{
  "image_size": 32,
  "bottleneck": "fsq",
  "encoder_arch": "pvt",
  "encoder_parallel_block": true,
  "decoder_widths": [48, 96, 192, 192],
  "decoder_attention": false,
  "decoder_upsampling": "nearest_conv",
  "steps": 12100,
  "warmup_steps": 600,
  "adamw_weight_decay_other_params": 0.01
}
Rows from block 3 of the decoder, named by matrix and row number. Rows with one number belong to one channel. Each number is 500 + 50 x the weight over the matrix's rms, rounded and kept within 0 to 999. All counts start at 0. Numbers have three digits each.
# convs0: first 3x3 conv (decoder.decb.0.1.convs.0.weight, 192x192x3x3), inputs 168-181, a 3x3 kernel for each
# convs1: second 3x3 conv (decoder.decb.0.1.convs.1.weight, 192x192x3x3, transposed), outputs 168-181, a 3x3 kernel for each
convs0.49:509531555546488528537489498572473451497467497439499597450595497422498464516625464498490546583482551510452489420504471556457373456485528477523477461501480411540516485458431552490469471557440522551483430477468462483597436448495430528544469474602511522506503499430520528475523472427532486557521392563495492482499610492492475483416516522487467519544508604517420466477505497461520535
convs1.49:464550531402530448453503581444416516460486480469520529515493431474489427481473467501493497476492452398422359517512448497482484413501528497512483491488553542509536469479508607428467525459497516485502566532525478470579443478487444510508494577560475464452492519488536539548475427491585525503542502491437418507474479499473457418497478487473483518437482522548453465507497445528523506
convs0.50:500488467478468456504462436558434487552440462505412443507564600431492421499533467489520586507498527525469468407395506514454505613444589531505488525571493464471516526546562537390485534480550482454437508512470538591460413489502478449455542524539483530518450530508462521508501492594553582607497480512448481517516505470530480475498510520495510466509523461554510459534562500568570502
convs1.50:522500506485524489450513477487520499497506510477526541473427510479462531430409500594502520491481531410520499501545413499473474470499518534516466503458436506474550504584429471501469431468501536463585533468524468534561552466460545511502501471480535473465515540413463491454483540505410496438489482520552490454562494471554458441516512449540476498494466438540480472509463442472522477
convs0.51:531486506514447467509471513439421510524466483584538464690495520505379454524480592586493500499506547408466558460522531489516486537372464448431450499484497521538546465489528495503460591489374494493464509455449476430476447468443491474452459546530470480490469492522483480487525509450498536480538525578532586538544583507512536558482542538434552558494511544422426459471498510571566500
convs1.51:505457440499519479552515555485449462501605489496505537432545543479534482597489552462517467474453481515441450517490512517389558430542470523526542462572469486589483529430491446507502456482609520504585531528565614554501433433437466500479524494446506500511469425497435487532575572443523423472531441446554512460536398483374421574505527489516476484468541523503452494481527480481479509
convs0.52:459502499432494490458508476458466469500512506492476500622492479406420423229280283611521535499556468544575434287528444388477405443560404484422557502517596448476510445556573545460441463503459518534508494416522510566545518479509522491500504470480479453492499494503496517505394377584480464496568474496487388467505454592446525597558436510485504531445545538520500490549473513522505504
convs1.52:579545537412472504542530530498476578437550509511507484613573572490494516464417453570444518449604521532516447466495497504550555477493481515493547422438578454466556570577536545501581543490575467510533564490504491521464576541448521479500492419446509492483469514497501410468432506490455547507473502517528425545495516540537464453468548500470445504441514526545527468553486473451499516
convs0.53:535562487566551437526437402471493559470463526533530454445567557531404491515384625520522508586543402529509460439480463490485509480584466458523545491506504567457514527489513489412465520487516481427406410448512540593569471486456527493546480545581452477518486502551529573564576556484406471524517472424481510487542527521498490429473506520491541570481505605474505515492494489487524482
convs1.53:561472426505439541493434455488455459477439541538537498491485503582441515532479477429527560529513390450498414507536559464495451495625480542490512440468482456455507512527572552543543538528436481416434506549482595481497454483483431424425465464413473476513469480594506582553496512563481528537530428369483537572558472518491420466490550555523522505495463467452551516471512530506530504
convs0.54:545489499542473472527492522575433523575503429515471495478415452557415488542374442503508482505543479513492494466407472417510532496527415511556514528477521493524484464465543484515466526479514502499559578491486461424480526491474486456520525521510494509533501510490514507471535466575384498526494448447510414493401285508497363535426454497493565459434519433557569571507491502568502495
convs1.54:507447488475561487427522435634478474454529434506607459553541534459406612527625529457512504516483410500388597331574440503473415489441647431518414487553462531429442491446458472502585490541525602564508555518494572534470526537444550504528485490441411499419505539413488456567558544538515542537532560537478693523514581559561473597501498550501503495531448546460500402497554557488497539
convs0.55:475483499476523531472506487548489493485439500501399497412460434479537560585544473532538536536481488451547461552428528513526443492532507388461460427415481520494467513535551493496531472453515509506492521522539474424512460424455432473502488513512489520523446474509470460496482530471528520550434446486495492554518528441517555521421482538371320573464482507492456494478451469465530516
convs1.55:477440484501478456462479518535420492472536522475538445556503591517452496615555529527580611538507486524532574531488471467383501525590469594569517495529483493511535479564527521569492445469476483543478426480546461485507522512496446432448483546513524473498514474576472466428575532482510487485513442496466516580494507463430383485527446559467535587577556566489533474451573494491480516
convs0.56:540527499498505480507547512540496474602507546510478538488577558429549574518521489493566488435423525478508501529464538540528464470582450471471463464523506515523500418507494487517469440486513548605430490497544501473478531534477487523489448504518450449466479458480483455476529506531490545513591529518451553528458426488474460496526541523556476486510577512525433405550532471507454446
convs1.56:568458483493445527485454556370406496460386405540507423480450510504458487472580442516413545499431549518472518498463514435420490471471392430469459557446514527472453492485534482488531536493497467437496488369463490556396474409476539471569460433556536412492478463485516492497498390440566489393474528453536563458485525577417480476481472486449516508610409411542408507462427466561473443
convs0.57:482494472512496497509518522481469489485489509519503470486453392522639467418660704553520473541387432585514692527527366529499463649442405474491537472513519425545434449448585451461556473457489502481549500545533598550472526540552470512557450476571530530585553489539570490512555520537439482576471580566433484510523521467567506425384596499376559561437486478492476430549569515501536532
convs1.57:451523449485470495462515438558618525603477545530541520383406477384332419512525414442522420500466435465483487500619507550498521497453500467491573529464489480494562465583536497572569523568563464450539496481475536517576457502454425440493514503444502519503522450496472473525456462547378465529502488469483499510490495562506507541475524554422481494477478432541472431484473535536541487
convs0.58:470517533453481496458460499435492531466508533461501571490417386539481597532378448491470531475566474433539471505467529415467499473465510496512493491489517627514463488514484464569551563516479497475432472582520557520423440519458496526445555505395507497446496495458470490489604489442534441489498508527426513445521568452390453515472461434397419442472500547560548546465510494492483484
convs1.58:533560595488453596469519460503515503378529509438521479558525506474460437463466507484457549542470530516434454464594598502518486477585576545494431449490464493457501520512596537519520509471468509476487483426493466478471534603523531428527481532447582441589516451428514566525475460524501473519545531461522483484479571565514540499443533477536525491443490481492445553516476560498412419
convs0.59:443458506473497519465506505487499433495528501571502462428528585413361508526475592552499549513521463501475434453572551603473514504488489462425449517470563506510466501454420533398523505518495513523483482468538549543499449473518415501491484579566490500493500460453504446461415473504528484523486515483483429485480546524577490574515522448453479470455440331445499515509537530544535471
convs1.59:442529482514531493428506493505489446567523500456436514494539433473488470490605541557573533543480489626540477540472592414509569519456589580489498550399494515578487408487457458487459517553490501490550499479534498469580443506387533488537432484488528536432588512453487506539584474496540471537498500534468535434494528491521565456524527549588580508525424511505505486492472507525598570
convs0.60:498471435502449480461499527642462428476422491512511461507514398548644428454536597547545536499523493510517446367467508413507475425490511481488426480572500397433465514450512409564414512410445458506494518471508549509471486462445530406416547527543557473446563481441539477405476460436509506444515471524469486512554515458593459491456514498415585512460555497484532535504494466499470516
convs1.60:493551559528519587492582476460467492534512462521484462513522554554487443486499443410559488527506504573419484479487556494473517445611440513546552473501546536465444598388551511521509537526507595455435497517461529461517483544542530584562550513605601495506532405541554449533553596419445484486558542571498488376484474471535469492485434525533416461476523424493520523461522507471479508
convs0.61:482530511464490524496517531528438523474534517505603538431395514422511412491474444514527560570462550522407508396456609465486462525619459510493491584585563428442485500496512466538537457464503499506537467516511490529495471486459503531518526553531508493501502495481474472507446452492444572539421388562450467456485538515426508500562482583538438512624542514520523470523522507534488495
convs1.61:445462503451539416466458489469527505441511508440490479638485461439466425513545575520525550481609457513494428475403488467519510388498446497454502523451525506500452480475573418449400511509550494532476566432465528492490445480484542538492578461477426505513503523493467519474494495554421463536582500444523543491465498472446533400501483563566497519520536497460526497457489489540499507
convs0.62:508494493511502484481507474533572570556540379524462514547526484512490454611495501543531499497468417492443449622559527596458460489475400480475539450464464508528547491525501516487460501394503483449462470520477474529500426478433508497461526510493493492504469477501490523519495453515447517495536511545431564548431506506385454432497580504548578560527502511544524520521464474473449481
convs1.62:472516507518461490563481535531532524457502505512473367487501442483552513486522498471486522430604555498528430435423469542555409480368480447431435521563549532534492569542572487453504564502503581518547555411497528506534428388479546545525505493439514537538428415488436435562473461499529528466454499486470510532442570520494509467505482467533472523446512557558559542495564480496464554
convs0.63:491485495462510489498479483493497517538467429507498482498581446551536494479383513515480462466477480495500379448457440548546461579580549486509472527562468503477528438455488502484520465470572502569518456453469409606501475414474494480481438439411526535559525514541529484510435543469466497529499574479525490450497485436451563472499552531466449551411426445512514503523497469488528475
convs1.63:502445414371485401475475501571509546633539441458442425461475528423485488548592475585470507543508571529501498488459373563414516551521535488456500573481603547508529443467521480504540520498413568498574595447489467517431570422463471579477536516544541471516465536515511406515507488516485510508532537563490413457515533441572471501440549507446484553539474578517438502528537455511486504
convs0.64:529493492495461490490502495474501497494462465479459425497541478628361439527355549536450486424546555375475470496533410579497516519539433547504505569416492457533505562549453560358471479553475464488515550422437510516516535564509489564471475459459524524488550497507497481431556376557588509598454532501525506463491485491521440488485472516490533475509513424525536550496517503530567500
convs1.64:531543474544534563541498501504542457457561552441559508433559496550476426548500512523519524524546516475482576547463485574506460498470485521510536500525457515484468518508549508472489467425501583481581417500527521464518506470485492513498540451526499524491507423443544508508455462446425563455476513421429437496573474600508538537499543520583505576476481426504496537480436478533538469
convs0.65:478481485488471507489471491458534472561482441593493506447445392509450425751460483565366423516501492590588461509444571478536505415492514582523457517463448551527511510437472569524360559525436514479511462360447448420504491444472507474558516506576494520528497510524468501531457597522503548425529556558524404537528422466449413439451541524534502535603520537515548512554547525481458513
convs1.65:443579533499475516518452509465485442551450481552495482574406377386505419488544546524459509404494496545529441517458433517520504566485520538550488523507504533564466517499549460509474581528476468522546574484538551491447485488469475508497557515539460501473494496510597492517497460486571485468475447495495486547564507476479495564467550436528550463415537515554499458380489456483468463
convs0.66:502459468506495498565542539535592571541446423521419430479538496506633525486549407473430541496460543533590572551519487422509506532571434540614599557487514551505510578587508537489488473501477444511488441554439534428348492464463519463448507468484480478462486477457505483471555506476398505576500499513487482542455521490472607466522532522474527474440468448526542495468459419474478466
convs1.66:458456442499536532363434476535464419536521460471516550408421398467435502478535570511415551553607514464540529510462528556522484456508458576525467538596586453492438507508522461493483434478455501481511523537472471484483396488533485561457458558502580538481515474458525503476502507530377446542528565496483528442488507518550525453526452522556480508507452518538511465539581494542532482
convs0.67:483507534487494488473510477465463541530539536531562559487538486486478500495481563598494526458434453507486466457446455434489383445576419501502564468492513451447485452487416489508475446468474502552517516534492479543423443428489495523514528566552518534563499491535519509536504413513516496420412545545576585523515514390452397502568560461572554469403425545442439515504501488567497488
convs1.67:414459443509488482397482525448525471475470511495517474491489457469526483514489600579537490531600355556470377537381500571525543540566484514406456481560549448504462583545486558539522550436500414465408573418549614522434524425445506478508419533455435492555492483521482418540554502576503562543488511600636580570523453503455490463520554489536518476458539551476420502565534496526474503
convs0.68:502485510530467480529466478482469475493434476507559428469487505543474642441526405492512502449511460357488523627477531434521456443547384513404416478577533495517483458494480503539519510520525487469594384614599505464450423479470544490525556478489514543547523512511480490456469452500485450612515523553481475491462507427528553428438552427458532479483485493488531450473578506497534450
convs1.68:489499445482507441612530485530420478473572396465489517518564518501459422416523595426482535525541449611518454572588495521546500474538489501526540461557527564540464423498508477467473464446515401589566453454613430374430520495468550508502572535523510478520471447416447415566578498494502490511425551506473514593541553487569447532508523505516546492487540488455541505445509502442453560
convs0.69:500447440530507473469448439505522542468499504508484515477461373323529499427461559465471443516500519557502547611479542430632523504539456575543501471508503508454460503557460550468477501522470481539492475484461519551507510486554403492549407436491479476481484511517517528505448528474535422481534455435440499515514507500464517566438460487458536524565518523538471444536486450518510440
convs1.69:538382502461425475580502537547519495567548492582524431503439456450502516533528555491474463511537430494563531506486480422434435525487409509514543529462466509507511531415498617490446519504454539492548536502551496389494538480557504494533554450508535570550434535509541504551513451498542552419573532489541566444515451453508513557550511451438406442567467556540485503505507459541464507
convs0.70:525490519507479485513515490502493454522524518477462514558286078492231000476469325499448501486501471483492526510523457485474464498474486509478512481512520447470473519467501546497499503518521501507514419532530555513467495497497482500503501519509483488498473474495483530544512517445501524502449526556447524526533409378567554567493499482553540493490476507478471467458527500462518535
convs1.70:532484478504497504491501504574554596485442403511512416511503386724597287700642572448590378481570590478409604480454345555566518581541459459503514494446447483528502502495578537383468402528397563520531558549494496558592494522460493540542531611618499498501449577471453538540495437544381571273520551513558487450598740523442598453486475535446556478542543487451533580503464636512534507
convs0.71:553512501546456422490441411418487535546501509588532576361505557606522477526548617438458476523445501493570608414432541524451507452500469436491561524514445490501499478473505523541521459503524392527498490391487441420484408390508416472586558593663489493455464457469477469472501467518533518541481465517552560493499443491491536551509464478450488477570564528524483474511505522551510500
convs1.71:604429488579456523538433478492490448485503521511528488494428427589499518585532500430470480529559498597523569461506496538519449497447515520572496476550520505496479439550479474477563504514459536577571567496483400536458380344492506428477531401458539530494523546515556529533436603545491585483558437482499515533516431468595455431431448433493435478565444517533496478536416511485453440
convs0.72:511465470517481506508479459444411504439480530512485415447584558481573518447665584522437553558460525448458504517586396473508456462484505550500549534518509538544450479465499491545460415457417457565511525469551549488577526492508545494482523463415555524519496474487527513494476447396452472586504443461480518419479478416559458473460509528516564493368385489463480502506505570503477478
convs1.72:559467486484492494411563509492486459541556446542481499493536429593578472509598580615466496423470545466487403461514487455492521480522520605358450400526532480558542546512426508495589462539461526404548617566559397497507482477496564506509439519545517585523531526425469434482653561539467512573539578531567500432439486569523506499565531548465400551525569507499500564486404536437508532
convs0.73:451401387510453420622555482551515524545496526482472515526460461486462496579486469444500521464595551440469509487626565475631524463519559463403501490463467519504487468487545520555560520487483493490408512533434503491527477526559474495540403456540532502482504478470495470492495491452517475460528464424403508545489530463434539500479621546468507551452472554548543487507529475460506510
convs1.73:521469477581517501560522447483470472499485486493501487533465422431513626544520564466405445436489558500477491540534473589525516465549493472437400510526414446543459524443491509507488486460555461553437420502466588462451447499520470499495484481562544467533506488499489429489576528436474623514459532473516513545466489497477588513489530397460441472454403487477532553444510503439517473
convs0.74:475476453475480466505519484527468440540426541480564580536572561521451536487446436514551401464550425486434451554532389498611390463531552489561433492506506500497532426515441544460494518470441559538441530577409491554408480460515456505528481533526422451471443493517489524498488536509475466517471486509527503484524524483484437416449487481519482434507564482506537510453493484395508467
convs1.74:578506529497456500592517521549474489501477526485519463529590445505488477562476464539510523557514580454389423467539399619455473599473469501401479505487533579512488550527455483553553520551479456510508445438452515514493451490446453531515490491555469500448422525440533488493454508475417526558469446493584536520524541518459485459509517387626483513487566495507525507472534460480464482
convs0.75:486498538487501481507524505430488511469516560580426496480502642336433506435501496563457550540564510460484522430494477516494582393653478465391491554420470480474503479575590500535465527512506526483508455540507511532456454532535458464502479437470513486526504513519503498500592462588483429592568492510428440443562601494489438426468471474552439586502539486467496581482483514483544519
convs1.75:531492444493508467518547490475552461493456536498528500497495567454492547543502530542491529478562500458431393392461577556503512438559518451483525545533431438452466470533419503425614499414549423497521485473533506509473465520490476485516508497549489507551517453504494517512475522514405456476508516446443601565526427450501491469505567487530520426541517476497425425502434523459481512
convs0.76:490485516529511492528525480493531490465430467462452491563483662459420369510513442621542496584499458500584455557497470470462475520380447460542494508531462522478517503485459477445500438468467503468526444476535443582494464433489466464522494542548482472490470504504464472463528443470555436506495599449502502455479447500489465453505582444462526552421561626471509504469510490546549473
convs1.76:487535515566533499472501449542508483539539573518421431575609446488546517522404543465612427571483438470470432651487504434509501461514461586476480526452505518519428408562430470439552459547470547517475508468409509528523435499502495496480506571596463487536453475503530479496391484564399567508499531486495480569561433562575458544449531465380583559534505468523438519454556514486496497
convs0.77:523533477542530455523499482511497508521456455425480496620534420544561525454574401454474557458552499634512542611440437382514436379450417502489467500440416529566497553514526548354448467475527450505441490551403465494417488453514506455506554552567484516556515525574505482536507488456541517504515456439516517456481600349429456397489466449509510445536479496503557519530544512556528479
convs1.77:456438552493478413513453476395441529519441469403470484489418492480467454530405416486484511571515518580515546569555602541548515509512533444526569501455576509568555448489529576591544531409511545532544584532489552513445523515474549530533488469568437513436501516456542497450569551536552453515558450393502509639534451520530507406513518424484469451482540436572567558544544482545506511
convs0.78:519552496504527472503518464570518450565477443579478509688549490436405449481464552613569442428533390441534471524610501357380530419524543449507451495554488514508548443424422415454480533488390481475495528590424464541540492482463481499486424474456500477476506481509529508511435396485449471533451537489440401408453442434469398424451449532493523535507538523559505482560473479524492435
convs1.78:400466505468445452462515527391572574468528473497448436504433530454465488441510417552525504530513513515436452474544559439524538536593498486521415462409525475458530576475491463510494562505502430601425452478474466536575486452480503445541470456477520530519482481443542515560474516526593480506535531515563588528534560493536597460483389470489491481520465511530453450540467490540456460
convs0.79:538550564549527521499482471415448569481507521418511432473592539334479497398548580523442451589457414491458525454432440538541569460461513578482459511495437489478544499456466429404384566557498518528514526528487486459466397472561502474459547502451502435393540455396544522493484517522554523583428531490480419464587480451493510489416458453499475444475500538517564555487527602511506544
convs1.79:501539478487559469492483487453505484541523536579485546402487452490497542453454514515477507529521490520494379436467565443464480442472545403499501493485570532468450509485518535489512535567481525532516531446465459405514525514528540575496545508449465451446626544482633538466495463531449470519471464589544528514485497531538555547514596520482456541556534572490514477422368474391382524
convs0.80:457469487472457468486498478522528477483476487537526457502545420512662483487550402559500502618554464477500538574504565623389633550541593488441516517477467495537498479466409475554436468547539527559516494455565511488481480513399485473468486461440470462464492460462501483469578461475581521489460461568541460437521510523502466475561471580475445458439517490477516507485515490461436470
convs1.80:527485540524458438445503496500392572471489494492517530557513485480507432520532504525524555540390432454532498525412423481528480471458498496500543531527440393596503581492449525356462424418464508593558499491565593561522479462524445497598530495507479538499534529516508531461493527479469531385442505522443489643466574514458565502535451462456459442496513494518510546538479543468559533
convs0.81:485459485494510503484503501433476426451510500557532505487477460101000304299145342512519525552551450559557462460404445524529347512591518426488487479510429498486479466512523479479483490499543468510493467485513484538497514482534496517479476501472510529507503511506493530515522455529428507466492435479469521453436538505517591589514533529467504531454517442537517536502479492524488479
convs1.81:527496516488482514613481484472474479428521507608500555706719669516622624498459508545340455498612473497502444392331578492428517503473475524461500520530475433506477503450513468427468546414430534573540544497622525530561517556446477437581552516501510460529500447476459430500471485529483586620386496546474474500537391461534483457496383535567492459582513437520484447519565550450459468
convs0.82:493526529496529516517517494538552456486538482477511558496444495531515466473515520545523518504492550489543498534558462496476495468476489397452503470437464499465448510502457550528449446482398437519519434487516470478511536553526572592523537560493545536526542528488493487464495468477536535515574516512476509540436481449517534458480522468479533496488519498452432540437398540489414528
convs1.82:494509514473466512570523573464496508542490556536540556464466453544527522518493526475513444452527575474530546530545513453468520533516521546561598513491504580499520536474586584548478554602500552531534543547533544498552421523414475543464395472423492475386511550489425502432505435445462528417447511442485456486452486477473531556532452511525507492463494521530587568507558523537526511
convs0.83:499506481491504488486451456495480424476478483485454481498508439412556396445645521540522448514462499611457505400488513592562471569530476503529486486561481468461512437539494389569474530503622455550500509556524452616521526475430517492422457471443486492458470541480503485453547488456510592528525468471467486546510534464483497412474483506492671554451404500477484468516555454505496488
convs1.83:493522559494405534523411519440525481499452574558530585478484459525578502518489482434545481526483491513438487551565571521448520576576625468399512470460485475461609520451523434451483558543490502431506506430477529590459526578560650547536539454563470428475426471381463459442502488474427476527464520500461572425575488448521564551545532497465561487469488524514414559522559472454505444
convs0.84:496485489522478495477421462492561529458452414462432422419476507553502510671309505461458513446532577436658566507576491513512560496471619424500438299384341496505520439433478446472401510450433476492430490545442509563532498514482440453475518529469479507500471498481498535490527440432517427347565493469564445417474510431454549443479505499472510531533557516487484523521462450575539564
convs1.84:479435464548455549587458491521496542484482576515512491413495543451517486495517573466380506501466528508538493441528574396517509437561497517539427377373390488475512541545516485506453584503514558431572510503503525481499427492488473487517550420442470509441536560503489460475520548419447439533562511474533479421544492504512493545474523466503509518486489414455587561480532518472477474
convs0.85:496515493531566506481501510546461452449464446425519503465522434466272403391192172533471512491501514441586535443554536472445508475427471515483488524499562458462424502528471460457573454510487437495426488445421498546416508512539499484520479493517523486472473480477499485503454513509539438557470549485505501459456496384565337402394470433552493524503455464562528521556485477514490487
convs1.85:436517439494539489472456464508512544513473540469563500518544446473497492517481502427492560421442554500492472455533498518532521508493523483587464495429542446463490448529432542404508492460463534553447573450546518421529435511439562534472521525502523548535522505543479521470421457518537504457460477437508575470543589373512440524540509513503468442513502483501507508528437502515498503
convs0.86:493466419500526435475506453489475493497464477546517513511602466399519470388427604476487508497499586488456448475453504474434437517493549514486463533520525470507455466481442493415543499593546541518508479509492460470483480438503441438518562502565457476438464469461533516487457498505520531502429412518481467486582472495563525512486426544472463512576436485500480469463489508506471488
convs1.86:521500504544492448464572519551463440515521531539471486498476532491418532464522486566505628417472545460370403545512529558621527541562541524457493560572525579490518369487521454518412475561589580597460461447470505474443490475474575484491483545508495501489451503455549498522454495562543518489466441524496607505528510454440445469556453457523527469436483532521475502485567441479592571
convs0.87:489517550503510543513517521550505502596537515511506497554424535579476477465571532523515470532501448521499463526530550502524461460504418423436464581479489508465568562624564509545555433534516464466532426497467525542479576560562481488548427441497547601600519579608429478550511497505558498527503572530499473498500483483532531503492472551488462533469486573403326329545420447640631631
convs1.87:504486503485513498519508522414433467481394409429472491489466580528465526480489473433476492443553454561529455494485578521545525516497488510535449485474438553468509565533590426516478463452488537505493510491489471633509520509523493540531496577544490540485416408467498461498463446443520465525514528557465470481523551509455535487402426417462452494486437491471429407602598461646661538
convs0.88:473515471513573506485522496444524493413458464446536474342509438484564480598635514534462492533487431569501475514565556419525525445443467501501555425456562521548551424511434437540470452585460468509431519546425514458430507515510489485481530490429469510538475514530495538532514506517472503523543486517526509526565507536573535470531464599459564560482550519574493515530453478530493493
convs1.88:532503463527532519516522509433565521506564525496484533468410428491491511534546591563451514486514523520524594505432547493439512492514480461492467551520502480539429478465521528533427511523476569508547516445479503438487532473522495486466482503475509484512486426529502467527545590526455528534464477538482488523432597470538477497468469501547539557497496532510519476496581455518456385
convs0.89:428488502458527533495549557501534480487559484514470378477515461463521453526577573563479545509486522502546523551538555563509464466480446489540454568508489504380374483496466509581569485397462509483462544531500404479386527504424528536462479490449528510512493483493492486464467524501516466503494503479532515501500490513422518503500486561502525522506551520576536531552506517527460456
convs1.89:439347420426426535418504500563479476421485550467403444503475462534453525518475556478475493454564524573520559557545501418588471543481492647615552569428479518446496589509527552474479436445530490514481501537503493562530541549517521507561529537544516535475466514502564459531490619508457586497483529553549470522548527495452535490483488497484564528531487538593571532506547468474481430
convs0.90:500508538511501478522506475412458418441496536524481545453482543579536516520545527505457450464502449488541447505455556431472473494515413500488450538440461514505466487517436491531459521460482479538482530507445579480505502507542530516526463523511453472439480443463471443492410526480468463505466406529491485401498555473533470486424443448422396474431495508445454491460460466467492510
convs1.90:434414510583524429557530473410485474453587472511490491424462524465475565472432515580524449510494457538493504474463479544422606502505506576475455511582512489543511585523467564613580405545453523470455488478575441444512506436532537431446525514489457478525524507515506473517510575542525540466506430540487506456503466475568498638490491519532455513547479517510511464635521563473547521
convs0.91:427453499420452530453483544524505447493495483478516501547507393628614393511477466399552506536566503518558596469494517511522487475498486496474456480481489446495536483440460456450470495543474472455456425463477425517476580504408587503388600541433519524516510513487509518494550398419573421428536525436475441466422512535413491449526458411446494472512508455526503523544501465544534533
convs1.91:431527558431529568514505553488571599484550515542544492538464380417460362421572521471406503483407461418463491538488517476407509428467482436478502500537551512555576489510521497535594500501470478532473518481512520496517458503516438515479460485446537503529516460505531520510529389517461508422520621492494516515493521526440536612514412530555498490471520491470420476433431506364511494
convs0.92:479544516523537521470503517500499448475502506568489458480487443478504420621425493523552475553483564570471409403628575570555415526565580481472465478545442472506468490542523515601502519511514556457465453486393576615650484493493547475468565520482458476497502540495496518508497386501611497487445469482438537579398487434454540526578467503476438518565477430492472498478485506483512562
convs1.92:549505432570499522470506501507519509393461489530441439496460460547507510525496597552554444557527538568420413480535503442551454495517591566588563539558453524522534507466450492486600533437398398446456545544529504467485503478388533505494530531501557497456520453456455457466459572567566428494452596590535611602547471431512567561531500438598537477533462477508462543472510529491489503
convs0.93:516486484483472482461496489513545464548596416564550378474570509594496420613480650447492527462539523427601551592504548538544515472546402482410490461393565478402596529504479556515483517439411512446466497473435449479442557486448554424379563462419541494459574495470565493475418488530490482418491496427493520517500531556399497532485476494518526515506500531356408536363444596386443573
convs1.93:496516500522557439593573517547575496573469423522425550487450473479487435471461458536483519443506545480530473575460533564461422527494484387435528540606564570653444561533414532544453446510483529500540511524497476530465555520473561577425511556480514471447500488396443509412551484452575461488469530539564533499492532533477421527507420483529429464522501440582474462505466517499544540
convs0.94:476487514486496499471484501501482477522497559481436507448532438465480369557520515496579502488454435553421488679431526601435483434503473523533536580624492516520494476470527471607552458485438459544519536519504478461475519511537499529555489478517512484518468489539483476498441424417469518502503556509423528481550472490571551594503481471531520523472549466435425436423472498443478474
convs1.94:542516468477456496484524490445531489451533440467425443384511554547576502451448435562538512544515526521508509529512502579520461480518416498480477552489548497449519556535587481458506549522529498466559575503587649470513507527558540520538516490521525549488488442549455463473451488396465430535565528494561489516491540582537587479587548466532514553446524489494515489518442455553556521
convs0.95:504465480501473471539542517510542456499469507533420414350409431522481430604677500481497549492464511552418509620512502554422484479453510460516511488540559437481458558510534381363468591486470542549470516493441440501446535507513542511513572512525513537584534496501625561508532486469499479544458471415518515497576481498573531466473572515527443477490470465414349392538639609467609595
convs1.95:466476461509531516462521541618510520557467525559463486483484423467525504570579554564479466501534533491480508481476499532506442501450429511472494472530493508517446560650525540654561501455638569537492574582489490473461514516441632591572479451525486427440514553530417460548544489536435490475433438436511481514483465529567441457492537485483502485505525540480482436400409495558586554
convs0.96:478486487474494506461494520497485559433422457611580483482435500537521470562575486522579474490579519531449479500542464468607456504470490455512516427579592536400485470451534410529496528454472401593501414562497448539505497487545501450514494491502445450476481457450488462440482550468517621554444405501500552494489533515539451505471511515443536404417451388505466438481535504515502499
convs1.96:528494527467506525539450487557524395517571525529501534478454456527507485485529485523569434543418439522505473511493508502517541485511482477529467559467464512474508525533542502515489515413509487539495405397482506527516497464470457520520447519527523446478492493494522477434437460529549432442476507440508519427476534495482420538523528470497490489588416515487456469548588416568490462
convs0.97:539550532536518524501494521491505546549554514519499473388549427738583430910787442470519424461483483326479461553585539491500532494434566493477477505588541530541484449449464528430487598556456568593526538480522548616491478479501490520526492483494519517505519507510490502489488513402480458479508454506522373438504423450541403377485544537461541537505492516540508518533501477517481479
convs1.97:523543504580438587519512539507476532464486468536445536505593447530442395420537574470552580475489583563535495547451536514542525418353453534513415448396456549500519564500491482485432491464482512511487473455542542493479489531489474458527554527542528425503537550579465462520546451529516556478533485500590463570603571550577494463481516537488487504528507502537435539529536536518475452
convs0.98:476499494506492495522508494486515500450458522458399445454566464431438464358341391470435511549440536524482427578524545525538456479401548539522545456506558500540481479409440511513449528461438425494455509456420562473402419503507418487505504474443497471493490489484524535529522492472477482560531549531438448454538491494539526540492518496495505481480503559521529486503465456454516505
convs1.98:533449424521521478548516481573462504583438503523569522507486515518509454522432426499502458567526436516466478480434431482540592488478472446500413516570491458521460558484478491530487547516533562537556484475492462550548581543540516486515504511556447448557494477474498505495472506481435537462550588555448342513516454480409447559553533459483421519495500515471460508504569516490554457
convs0.99:487450507495443484495462493501456486440499489500444491340409503266369487546570517561610502559525469493496490362496392454457438418473516553455497585521518553509495480491447518589520478457528492441462513529541522524469492498533526544530530548522498482489476482472456478485562621524504534523535494473447531404486500467500547575486486491536506428527503467453452477520497470553499514
convs1.99:555541533439505498483534531518527538450491439555559565499529494539573510525511472493525494507548416541439533462448579486446560504484529539565506522515443510457511517483474573478536433503514483454511526467559492508524503457514502533494504493519561474505477533515518489525516509527481539608481485459441594525560522467575444546518399481465516513539467410512515501481525499540541532
convs0.100:497521526486496518500531524448445472505463510584519481499482556496574469522642517422590512464484409469445533361381446392420414448442591463460421529499469456497545529506435576562545505534459472560499478506446634482454496559497479482478455438450478490467521539499557573515444432411438526531481532482482484466470499446549521547437482467420456522457409528470531519481633569453537491
convs1.100:417487508503617491461547500470447468514466485485490473450380464513519427567580607494564530521440529565448499475513517468473527498583636458441527540549478401536461578442486525524529500461443430533395480495612555523501471547483551540487525471478499475530487459478507431541485520500572535556501636493498532502545546522529513470473475492544563511446401580571484513469517485535478498
convs0.101:498466473518498499525510474548518535520501499463466540401435585556449553455396534482546489511548448497579580599660519598428524397472474516467536487491426571426435492501486497456566452512538557492442480514501439554530522469505479521545482563507513523484493517512495509539545563596557476511547473444561478504557464509535467579401375492474550498508511451531548569508456543490497481
convs1.101:536505537551593515571517426429525445530448527431456514456636479451478482546417406499494506453471492501518539454467506488442402466525421421543471464524485503509530376523554465510528490464451589453535641538551537551447520559510530460523460508492477533518467467429507490582564578439508503465455498527406555440415599393473491436461444495492416542589509530577498557509407518479465486